python train.py --arch="dit" --dataset="pen-drawn characters of a made-up script with 800 signs" --norm="layernorm" --qk_norm=true --width=192 --positions="learned" --beta2=0.95 --adamw_lr_other_params=0.003 --epochs=10.6 --warmup_steps=820
Rows from block 5 of a small image diffusion model, named by matrix and row number. Rows with one number belong to one neuron. Each number is 128 + 24 x the weight over its row's rms, rounded and kept within 0 to 255. All counts start at 0. Numbers have three digits each. After the name is the row's rms in percent of the matrix's.
After each neuron's rows are labels from the 100 images, of 14848 (inputs lightly noised), where the neuron reaches its highest value: "top examples" is what is common among them. Only what is clearly more common there than usual is listed. The data: pen-drawn characters of a made-up script with 800 signs.
# fc1: MLP up (model.blocks.5.mlp.fc1.weight, 384x192), inputs 0-191
# fc2: MLP down (model.blocks.5.mlp.fc2.weight, 192x384, transposed), outputs 0-191

fc1.173 106:159132123175151096140087175109169088089136132134159128165118125139118141123147129193147154077094128126104154082151131061135139133138108138123138149134101116098115185116115152100136129125092149148119145139122144144099134134108179072112174165138136114126113110117123144117110107146097133118160127117093099152155138127146110131102132122109118126150128116135138136147147188139145125126131154099118164120144164129161105102116088113125065130159148131106126136092139144133087096125127124138121096073138120148128106130136131118119126150144114062123124114131106152142112118148166166181
fc2.173 094:127090115075131135095094082120101166141134122095154148117167097088156117138142088124115120165116108100117140115126113110143104132129119144139121129104135099114132103169135063119130138132139159073109130138119158129115148119160122124113065105139143177096129128116120132112144110111062133114152127081085146109117154136116169115141154140116138142085138104109173145139127100133105144136097176107083127118147089171121108130168157162141113121104131146118108096129096114114174168147104110124178135116105147141087137099107110152081147132110127131125142113162141131111119104122141144168
top examples: thin pen

fc1.74 113:160157113103122144111097109081146107097089160120077145145117102127108143102153158154128133102163127151121154112152145125144107112145098075154138154123125115116087110115137139134112138152103115093118128144122081117127096120090137161139142137120075135131086122163150134104154046141135132166129129125101133131076143125132105187115149118093111150133106107122099138145174154144161130103149103109145144159120115129103154134142143079084137152160102118068096112136097108133130075112148155124107159132095149127139135115130159134145134152123146099159141178111133096146128111118121098118
fc2.74 090:137145160141090118128112148126160088139179137144140135130112130175084097115092137107132136118122108104168090151181138121150121156149085134127101133117165146082108090092139145125136156164123144167112090101134098128125115094176127118134123144154095117131134094113124155152126143145149134124123147138139132125087106112158140153151114120126141100087126147117142174094163097093170178136154092122127132086141133134132142145119119179101144173106105153150097134127129156120096152119166120089096130129144144115117134101155114087113137164059141120117131097106145175123145158140146104124
top examples: thin pen

fc1.75 092:130147160149145138150109098142132110126161138117122144118164115087148109084133155162135134124127088112109120175071097145129186120121163151090122125154148143145135151096115109147146140091115102137148105124145122114126140115123128171109087119125149104155038150101123129122156119104138091074170155161147083114132113128111136144126120094140141109140145107128145141097121124121149114094102132131095109143085149148089127142121157144125143109145091120139202134098093097146165118147136130126141147142150100115098116127144132137144135092094099107124153152142131137157131097102125200139
fc2.75 103:115099109152154148122130152102091132099074127104152117116143116160111146134126143134142119127129130163141114140129159179135090127121123147104105141087148128140130086143165168143143129112142139081133122130154131122161100113142142131112099135143179127134130145129176112123148163155152115109127138174134133128147139129099131144112150107097055160111154113138126096178120077150145132176153092110173178100116130146126170128121111150105134128109150131091163167121124124132107154139143115127107136067102129120123105170133072147135106156135144136114135173086109159160134131167152142180
top examples: thick pen

fc1.66 093:097088126115180141149056095167173066180132135106138100105165123111109148081117108088124087116141121105138150145113089111131170104140148104154106170149128130136136130172130127137133098152134154127121086143156115117152128141109125144125126145122135072134130106113131088094144135121095126113087140167118137126075141130125153135129114130121145146114115147107148138096153167128116106124119105125140116173145119143097081111105129111121132161108110125158158105118132148141122092122114125184179126155144121136126139124181094099159164150104088129128152164125133099130153153145108143110
fc2.66 101:189168154127120131153126135133129136085136110112112110128143142120157130148109061098125132127113137139097126136109132130130119127112199137143100083146148168114111120113139179151103139129120162120140105139120112095125118144168136161107130152171121143159139080155163114131117110159116127120082128146126108114113103170155104195163136131132119090172149091122151133148131163134126105136121130116154106118155130132135162156081113142100129119150175130091132130123110111063158104122130141085113133140133116117119188135101140172131132142168145111105119138177118127120149091167145140158
top examples: thick pen

fc1.254 114:126103161116165067124121146125158134103081152157124147157157090079142120161110109131150166170177099128120108087141128136129123169138113157132129114113136118151145085121136129109162136101071065115102128133150107101131118135091101160095159133102100144140095124107130093143114138137151158110143152136155148115156147116106115141080129089138111112110142138130135102112124121079177124147143094120132140128136147108115125173141108128153113116095171114109114133123150119135144106150123158068092126086102129136096115136135194142126115107146133114107108151148129125109097148147156183127
fc2.254 104:113156150117130112102066115113123133148102138130134163079099172099117138161106126127104129127184148112116161115097091127145138124102130123128106107104150069150131142122155131126111134141036139110126145123102119133130154107145132130153174152176112128133124125149085106164128131120146114134129124157140096176100133117129161119135118139159161098173122144117162125070148079125139096152136158156134096105112111094133121146133109147115127121177087106115128122119134115081111148151147111139046114127158116099139171137139101125118129150100123110144117126158165149126124143109150102121
top examples: thin pen

fc1.370 100:152141061153147105124157112102120134127117147104146100158155108099072156116105106126146131111175128148084085113125123126205153122171136141146130123130141092128153133117117098133154152096101097072119091104157119106127116153168120145096167122113125162126147142110100079144104123146079130117153147139121137108152176158089123157132119100166151097123120161127143112121106128077152104117105133119092164131169154129164119150153136105088147090135122124165141159098128132117133127112127113111093113157133134128115132129101152136101133089098124161136110128138124141125168120131175138116
fc2.370 112:147087126112075155112103126137106135154137132133136165092074103122133146111138108144097139104174132127095134062107133123145139134123156112135101097101116106188134118090171095113131146083102124161121136112149116120077155094150126136149117143144120121089124158138133166135155109149107125097105117101103155103121124067174159096171124135122140120145104134123133140081147140142119060165133163130113137124099163091125117091163146127118111114126091108088137155135130173152125135119120130134125120148108136123149140156162083130166108154139124118094122126123131118125068144122095133130
top examples: thin pen

fc1.205 098:110136112131146114096102156081111157082104156074078114124129099129131155155154152163114115144127130117124120118150137155126149154153103128137132158138098093133100126076113130154100109124117115136109131130107143124126099104133125154120129151135168146109044103130091157140150111110141134147112134119132104130182137113170100170134126103134133139090091107133140185196144167120140121132154140131140133141155126126069088106112171125142167116146080150136137134142134158094160130151136123128105145157105089143078134146100106146144127127133117171175153103134111116119109145119105122105
fc2.205 080:173115136164149071121062121109114135113138138119155111151109151103125106080099107106145105129161105124119149090189120104120083103130129155093109127106127141139108092111109118109104132141079142091148095073134100115162119121122139149121109126115158118107129099109124090111146117125130109142149126126150126133113110080160135166176179172104125091114121137132141128105149065144149142151097137139076113098112128165123097114112110108125183138126116119090136164133125131118096131129099173147134143130097148108178125109113131107138145136167139153082143098138115137134119144113146143149
top examples: thin pen

fc1.79 107:128109122116116113152162104107078142128120098124110129151153099127120121144133129160140171142082107125155117124087075146097163101113088118104113128108162138169149139139135160136147116092132122135106145132113140127132106162121158160133095109114141188151124159122124125129124141128111124137110120125131114110114118141061156128147080136118129131132093146110061096097117087141191161133124121153111105146077148150184147131132078157120111113078094135120159157088081131112140119120136123146132112142140128120097154107148135100125170140141158204147130125126131134123116128117174126107
fc2.79 091:132128124115181138126156151127128161097166131110167130144106125138123149095154186146119112128113128156135119126199159125139136107159125140105147133133144142121108116133143092124154091143130120160127077119160150165138113110129101084128141138112129088139129168158138137110130148155136135117139130104100138116108092076091145127152148103116145164159131119163126153172119172127159102117120162099130123170105136128137139155140128080153158124162193116148188146140081117136128119109088141071116131116104119118126136108146143167092148071184130109102138137110112145157155135129118125123
top examples: thick pen

fc1.274 087:102149138139126146098161095106143111141138153158138152128153131110168114121138155142115104136109124097109156154053104111179154131136151147100134121114142134113158159126129102102149155134131138141112093137142118099146165104120135064121120130169122145139212124133186086148102128110131083111160164123125129130135112114120100115162117149115121101158172111140143138089127154150128154162105088129113119137109135188143137116157140116134068094118154140149142129146094132127146070164167120121125178110119133125098114144165081158126135147138125106122134154102141113141128099143135135124
fc2.274 108:149106153065141134146104172124137089144114111128120120117148168109116110118140114141147132129115144172170119219070123135144109151118134130121106091098132129109128117113140110126097125129127127107115134127149145140173114075169123122126108130122158156128124088135169121116141138094165136101117111158114132100115156135172138117119152105133139144146114128139125171129113123147099095116137157135138156092132086165136153149113105135139087060162174133134182149098135125153084143147159083133178165143148119112170159146090150137148108125103129149147131119122130161160126124137126157130
top examples: thick pen

fc1.351 102:164107137109148119115118142181106132164161116106150140119106119103111109090138119100130152122142129080093127097074112116117096134119120106192129129140117144151131160100130141144151117114153111154166143103140142135097120119130099088161140097150125117128104121162155105170146140110157128137101159127171133086171108129105115113131132140197150156114150162122142125110084100118154108132107131122123107108160130106131106118104079148139089106113102123137104136126126110152127157150110121147134137151087091075185127109121106141136135087127162112110144148097164133063118089107157098108
fc2.351 088:079148134165133138169164052095124130139114118098104153113089147132127108150114142125181106138136095105109136129138145146099148119136123096089124149111132121117153095133139149066108154125142107132115117107141149123137177103156149126141118119114166122159133111120127123141181158099163118172112106117178145135148110117121179123131152103155117123124133081167130125109133106139139119143132110179090135140130103142133103112174153135139142108103081140096114099123122130094119171160142116081148124141105128088108165088150125120177133111126101143188114137128177151122122137136109121108
top examples: thick pen; four strokes

fc1.5 111:112121105117107155132129110129123126145097130122133161112142141116107155166138104117104110128102139122141171122097125111101141135152172127143118166136094128090158131165128126128121170117160149150160170166098129164137155096154133173163085141133113153128162137131116099149157179171098162125161142081145189155105092136184111160124131122147158119098129146139158122098157180163145163122178123153144113145125127162125127141111139115130120145145137143103175142098162116112115105106093109158127147158158137134140137121129121165135156120131132120101160163110169153134149119192117156128
fc2.5 126:099125086119115151118096115140102141177157109154134143120132093077165155173105153148115109129147138093094128135124064134123132136119136200080118102110126133126113152150120129119118136109129144146104117140101132153085124140099151146164107126143123146134131112139124127125122112110113135142161132147156120114109143084131134167145103115197105145105108181138160140142122174134121076168144162121109112083106136139130144123117143138105162104136132106151117120148108141074110157125116105101176117107147114124169139177143071110118169158145125163094126154151160143120128124151093118139
top examples: thick pen

fc1.193 115:159167140142135099120075146156085139132095119191138111154199135101113149139138130138160110086094123161081193133141166091111109117113110117136155081127100162111102112160128136155143088131172139120093135122127142133155169091136089126123138151107165110089127118148139137141110143134155098114136126133117148104124177117108108143127148150133141132119150149119125117153166128139117108109125151125162147171138128119118136130117123160123117127149110107108124155133178094112184137089118132165109140129136126096118095180096122160114111125125120100089107150174122114138161133153115166125
fc2.193 097:126081166112140168124112145171154100174154163140148113175129136159124145092132146092132101104126137128107135125177125129114102115100114109121104094162125202104130129138147125132151114137105103144121120102124142077106116119119130156130118140139142107104134088080095141132140132112124113100121125097135122131140143111103133098161211161122133111173140137149121120121100133151113149153109158134093133160154150174113120094108148100151096121092100124134130136118101162158112135156141104111168131125110096101094109142099102120109134059126122130118140122136113120059095151104109103154
top examples: thin pen

fc1.347 111:139100139123142130149134110115117108148134154100099123172124127072092118115078129122114172121167152143089107139146099086102105119082158122152131115169137108123129118176132123180145149119164126120147071161144144132162137097109157104142113148109124108136104166113133109134126137118111118116140111080076144137124141117142120134091120129144095111132150074152141124103164111115143151130115168147140123153176144144107137148104138153136119113150143120144183150110151112119143081114146092143111104156194104132183109147100076142119131089109125104102150174117103129128138157138115155141
fc2.347 108:148153131126152107102153113108120105166139160101127082146177081136102133137120123108139141075106122120101121156134135119116134145141053116091105158137163101132124122104117183106102138127102091098153098134136150131132128131150127133197136123113123099103122161111156092137119124111156117134125122159148118145159074145136114103124088149129167080120129128124123147158156090178134118149140174132157127151126145120134157159165141116143127108095166112136163103084129161142137176149135105118087117162135154118087128126148081115136091143090125136131122124083147140126108134152140105164
top examples: dark on light

fc1.26 095:129143137114128159152111104101135116158116150167114160108148096101139150130135175108103160163120117137095127155136142092113124136123121137081118133125072147172166127143132096132136126118125117117133105104121137120122117166107144115109105118153174119153201126121089137125147161123145126118117125175168170150120124134175101128102112111116123117150123168140104189142151128110159116104154099119128114114101109164061113109125146114096152147132094145102143138130108136156094076114155136121144150125124131143138138105233147172144123099146113141107171118132136129163133120113142142120
fc2.26 080:110118099166088147087076122136153145121130121162125157106143148138118130106129107114108119139148124143135134137106090142120090168171108101167086145153154114136118083139119130139117128134136098145118134077085106094112176122135132080090123116128176147136140118097099112113111137113162112137120116153154115096117146089144135128118104164101088131123128079124151138170111092096121168136117078114113133111139140125126134126152120144105153130140163128145142192109144076128080155134144077137153144134120167122089154137145167079118103115117152170130122116125149115149113107155181116130
top examples: four strokes

fc1.346 096:106113155139151131164172107136156113146131158131106143163167144109115121112144099139171131108190152121091132166120131155153106087100106130133091088145152137108159170137121112137168135124118159111162109142143133159133145156149130077106164096087083134121140087142157117140147138137081129110147092129148157127124149101153101137161141165138164155149133091081153162126091140145164154106128101137130130121105128138134152114119189063121147138130094132108144129154107103134144136130163140119129132140146136148157138129106113115105146097151096130120124123163133126160116160155061139122
fc2.346 096:182123107082113141075141116092151164111153114158122107113127119088127126123077092163125147137138139116093128187087136130125145134134110136134149076139113167143156138123148131118082104123101151154104167103157134163106181147101136134118095167122124133136143094127146135163145155116090123141145123095116135125097107081122169128127133118133135118103154140089117154099125120087126106146153112117125135112165117185123127130143117203123125131094118129164138135125138106127162117133174108151109115131146132086094140143148129090145114088112123135140141126146103140118105139175119175173
top examples: thin pen

fc1.318 117:116140163138130075075152131055115131133126065194126143069168134111110169123114127120153098160144125118127112099124145154159151147112091128119130115116096156146118167139125125152130142132134129111100127121168143122139143101166142089160079120153121122129162127125156132134114175099132122103151102145136138128146140144132092141135159179131152112138112112135123143164103126127148113125160139166124170155116132158099116116104142112118118093137107133104087123115109137183133095143128152129096150161133133124132128160112102147171098097173138128096153099117117097116123121169074100141
fc2.318 111:126156070151155087177071111135119152128140108169161082099120155110105138081119124134116113106119128145118156077162158138130108111133116131182117108122160098185122114128121086134130127146085122126136130138184103150101160114125168128133146151128161163136134117131124170135135137098125189146124115138173157135137110152093129121136125155104138158112129113084127108090111139109098140118081132166082136169107134136123081145127115104130175130108114111135137149125142125097132147123084166110133128147178152119139109142116154114142109094142131147124129093127158109139157110123096156114
top examples: thin pen

fc1.39 096:109119177154114070102152140121130121115139139159098173173148111128115138128094116155080108109147128160160117190099172164140144057145082146130159141160132146088112101119114125142139118130127144122136095117126135115151155125097140160115161102107155140111061150118179133111114160128134132110124139108129133148150143128111135123146136136080133087114165162140152119108107131153107143114128134133120129138157131141204144119142169138141141129111090158078152127125130145143131127144101113130128115110162104100155115116105118128126155179137133093077134124117117146146158133093116153166
fc2.39 087:172130155126115112176136169119161113067112142154056095125117129166150150126116131121154128144074126150152132132088160135137125185161108126124099121149087151091115146106154129105122129147146141128126128126152093114129087116166119140128135141126138149139128144117106087132128137117090133121118135088119120115122121154109109150139199135059135131104155097125098105142154130123139088114090119130125127147133115157127154130109107131144164149167130158123134145140133141132131132078108124124113176131103052127120136112100141109129171163130137110187124171126099128153149131151147125166
top examples: dark on light; thin pen

fc1.312 096:139144103112101135115165137130137135106181104158120125120151081114117134132180133151180105124135130158083118134128097163142080099135168117141136153202165121126120144117114117127102099120130096115120094145129129126137088148147176165112116138138140140100140148072140124112128154144141103144143100110126130115104140139133151131131090131150107132126151135100152125130118148113102143126084130117149141137114147135132100109114114140150089150124105172078103081145102137166104139130153154090118115111125062087119156098145144132129143066153134134079177146140098116114137175107095102139
fc2.312 100:111107108124083142126109114105129131103117134157159125121060117128108092117147149097109120123110106134147107089117146139121157116128136118126154140106131110140120136097107127131179151110119144143143148100136153116103125100149116145138161128130123107154133151156119160098105162102133117167159131109116133121124117142144124119114135104153150115130189093104113097131100110122140159100116111110169159152182135093135092106103125112131118125140122124135057066146148141129115114124141135144134100082085139085133121108180118180090154128162123210145118143142101129105098113128111128205
top examples: thick pen

fc1.31 106:101158103154128139087134141086129113147074130155085099106151146117117172106124110097199131143183112144162122116152130100136123145168123118132150118121095160108133106110140176127084139136085124138108152133121116135161094149131089093151151142090117164143099131151140168162125125113110133174152129168133141124147126082138150115137099115127105069109074148090134113146129123131144136163134154129141147165137127127128113136134143115122134064138141134095188108087166106137127124128144122128135107103135123159118098186120122129149133139108174136147139159132123108117109147137106096141
fc2.31 108:168115122114129137131094142118143182128132140136106102109119110132126140123072098173114128125140148158152135119113130129157147129127166125144141146128167121133114047109105116111122127171068110116134169122125149109091188105121148107123156183123098135139134113185130127125124076130091121159126102126133114081107118084120138113157092149131123136140118111116133136123145128144126084131166127164103164137109134116132107153148153134151127115118119075156141107146201178103143132124144126114132110110110099077099102156140145138161086135128121113090122118143195132139118127113141118143
top examples: thin pen

fc1.1 098:177103126134139120083062120109117105165130135169130149127151123108152120138172102142128103145148125108153163139153107086124134127140108118114132112187135131111104126129120165133126106148145140110151130138152124086156117112137096113113121108116153097130126170178161131134143116102105105088152106140144119155076140069165163149146107131093167148135158134133137175139140151106075117151051107119135161154097138131083129145137167140142122085130114125134127153083114159123168138134157123092142082127130111131101096140155123099111136104114112135110123148134126139108108107088117134097
fc2.1 100:074101130166136128136108107128135154139134173136162092091170116097117131097092102151119142126108146129106122156153133128127096143117100112122106146078094170146144141136093173171153164137139085128070155132150136135179164139134127150123107141118100157106127161154107105116109113122088126072139118109113135140134096138143104172130123158117127170118083127103105112140127086107084138170134134137135114117109125149127124159130167113138152088099127110132142114130200128159111151124151115116132102155174134141166100127124143142115124155129119128131126116124143156172139147177079153119
top examples: thin pen

fc1.147 095:137116117110131129151129136110100165099113085119135177140123107131108099125126111093140139127126122127103154070143145096120142135110129158145160148162109106100165129099141109144155157137104120149111147093128164109124114127150142150150154100120106097115092149131160132136082132103111156114105133169139139132152093137110137099114150153170156164106138124131153120132104086130112126147158094114152120130134127128192085160137103118083086114109143163107116183154161105141150106123154145128136132131122091096114121092161145106137078117152119128110160090113088148069103143148142077180
fc2.147 090:121145120091116167103115093122077121123151122090141128127109120129138114113147116138165093156113136119112149091153122120146107112128126108094128188113082097118123150138125144147160131140120132136089138098132168112134174106158064122149114125086138174165123166139118104151146114136123127117152141180137144153136110149147122103106083133140152103101147110096092085127132127118163119140147085092144126125121112108132108171137158126095181111121127142114122092109109115120164193132161137176134157089115156131135097123139093121092105110141114122100136149069104127131098124135131113179
top examples: four strokes

fc1.131 110:108095109148150130114119100109119088136117132121160139113170096145115160094135125119143109095153133188122178132131144113123134141120111128165143126141154150141092118141097161113149123110136139099117110149140137157124121147113126161140143110100104116119141147161131085143144151129131197139109134135133144076135127121105126123125142121161124148110165136137135125184077112123091162124129136055182101097159099136127147065089138180135116132110150080141116061141128141163148147104111133126162143131121132103136153113146110154101115126117157119157130137136134108126114107175197150122
fc2.131 094:140180119111141135114144151153067118138122132154126101122167115151120147149164138127118079093121105130098109138132110145147131135140134118143130119146158147131129120116120130134126114161073115141137112152143184096127107123139136150112150120160116169208133132118136068131127127139116133130093137158131182165129133116099132142151166142171163133180170098128130154161135157142200120118104135161178103123137149128132127135159126142097132114113116099126112077061121122106157107139097113117129160111140093104120154111136112132184089151115128144107121157124135141112133136093166140120
top examples: thin pen

fc1.209 097:120160141105148124128115126126130139096142117134139149117153129105119084124168126146149117079117112109137153088084161166151166142128129119115146136117099121123109179148127113122127125114125139124165136152130099080130125086100143117133158135141145125094041121109125061136125106136133119087159111133089125100157127142092149121145151100124112129086117138116103133126147113141100139125135095129083141129143142137174093113133138097109126155122103132159153093162121132120119156092118094137086094167180118107110122098090113114099150192098081130111081148130114147132161136158145107102
fc2.209 095:120136163142094153132127189130134115116126123146093097145132167176124147118133121111147116151077133144167123092090169137126120123103125141132112138126067157121138084101129172125140128131116125109117116175122129152142121134117142119116119155135135160128128155110124136093099117145122131143113172092104131175078123107107065141132133141142123125082084135144139135123142132173088125151150103133112111093135070128124129132119092145129137158115130118117187148063152127153114121134128145152136096147152097110126121104103164156141158164121133108185123166126107120141132129154200152147
top examples: thin pen

fc1.130 100:136177101121132155133141143152161122131135156105140183126131113139152094165106115199168164104093156145142119160148103120166076122101092134168129125137084094140149120168110131095164130175117131137115129099119147146091140149109139155102171124127164114119095141122080150134109128119101107129119142142122082174137160119132164130156143170115121124116071163154106124124108140122167141139134129120100126111129143144132116098110072143081125133150129137146140153154122114152105093142111110155117131121107131092125127122088125094117104089122174074110125140119147154135138140106157147125
fc2.130 102:109140127159187120144175122093094144152080106101126131080157130137128117148112143098092118181142098172134112173107116136103101159091134111079082138137131120117145117095137180122126131085136145103141124117139130141114127103128139123126064131111156135139128139088131146176106071103097123129155085143114112102118165154168153132092115127114124113109144077094093134143115115131135135152121114168125123140097075121126106155145110147133141117095157142083154195135129147126104154156153106091142123113125139128154109124147120144135153110096131154127138149142151129110097121103130148115
top examples: dark on light; thick pen

fc1.179 100:110134128070106122092130144114122119124130113141128156151139088118117203067144165145162141152118129082098104069109139147132114155142124151107157108141158111117122142118114139088135125128112126116123147160127124141167121145139128104163124112149151141111120111095121111129101163154149097130127072134139160090096158097140114113157140139152127101093110097084088140099136131168150113166099144139123130143091121113085117163104140089162144127125130120122088142163098169096098103168149138108116117143101096139123108141090113147137146110142141084136144195127157127141160131130129131091
fc2.179 104:170112131150079139125113127121155177110132141104113108129122144154123136145116159102166151077129133112102127075136117127121093095179115146088128152156133140121111112092136133120141152124117138108126133114097111130104121100126118127176144109073123148115127082159090136117093133064153115148128114163152090134097134176125161126158120133158167109128098111103125105127133092131133131152146168118148142152152140102129126134084104142143128142110103097152102138105164119131127151103154124130140084139148093108178126154157118149114118179111129150085112103151110115135137127100128059185
top examples: thin pen

fc1.240 100:179145145162144131124171174110121127113094139129160118072158115155140111090127113139143096095127152131115136105143123117149123108099106063120133084146115107042104106137131117155104121171143123113114099117108133132133140130124142107140116165092150117141136109106168135130109135152097151140126161173131145071134161115176160172117094102128142168126196162147107118149129179149111106149135129159149144135146130142138143154145177116117124105154103137118097105142146161111122109116161116093135095096089141122141082093132130154149105147119104131123128121136127113122109105109132119140
fc2.240 100:197148148165112122084103149144119113109110154127156094137126127204108116142111142133152140150125120114131136077120178122093123131123132143088141153126132124082143152113144117123083125133134115097069072135123146138152120135132093075116117121151127143146127100138118105146113185095112110139111133118117117116092139109120079173143118129121112093116115143115148133091147107164117137086143137100167138109134093136139139147105115087144099154105151139122119111132133149128142130160118063137110169118069151116088119143114167125159102139151138132132114144108131170102153131148094163118
top examples: thin pen

fc1.14 075:146128141099096129130171113091097158108116100143131084077147147121096130124109138161121130156084131140135147129155129114132119147071085157140085097150124092121122067158125133114122090130100124139112129111125136135109132115138076093123132166147150110099038140115109142115111134147152133127101098126113149145135151145104141129113128134150154105117101110138148126122142168143117144138164137107088163153131140122219114107131092082105093113137106129127117160137134126107146082148130104106125108115104125123151121080122115111126105139150084140144111125144154157122081167110130128160
fc2.14 087:137108136130100122142138163124132117104145123119132134097114123173136141127105082154117140104067086113125105147154081128150142114134087098149153098087120135114118166091099156147139134127140101126086104146131158162143100134193085148115149148093129103120139178142132107086155114121096107140150139119126146119117130125119125110106156119132131138084133101140111100131120107157135101143140144135135179160136109160125093172053181118143095153099096130118127099085144116120131161091196107125122126157139116117106122133120121119135176162148131136127127146092131130171119112146140128173
top examples: dark on light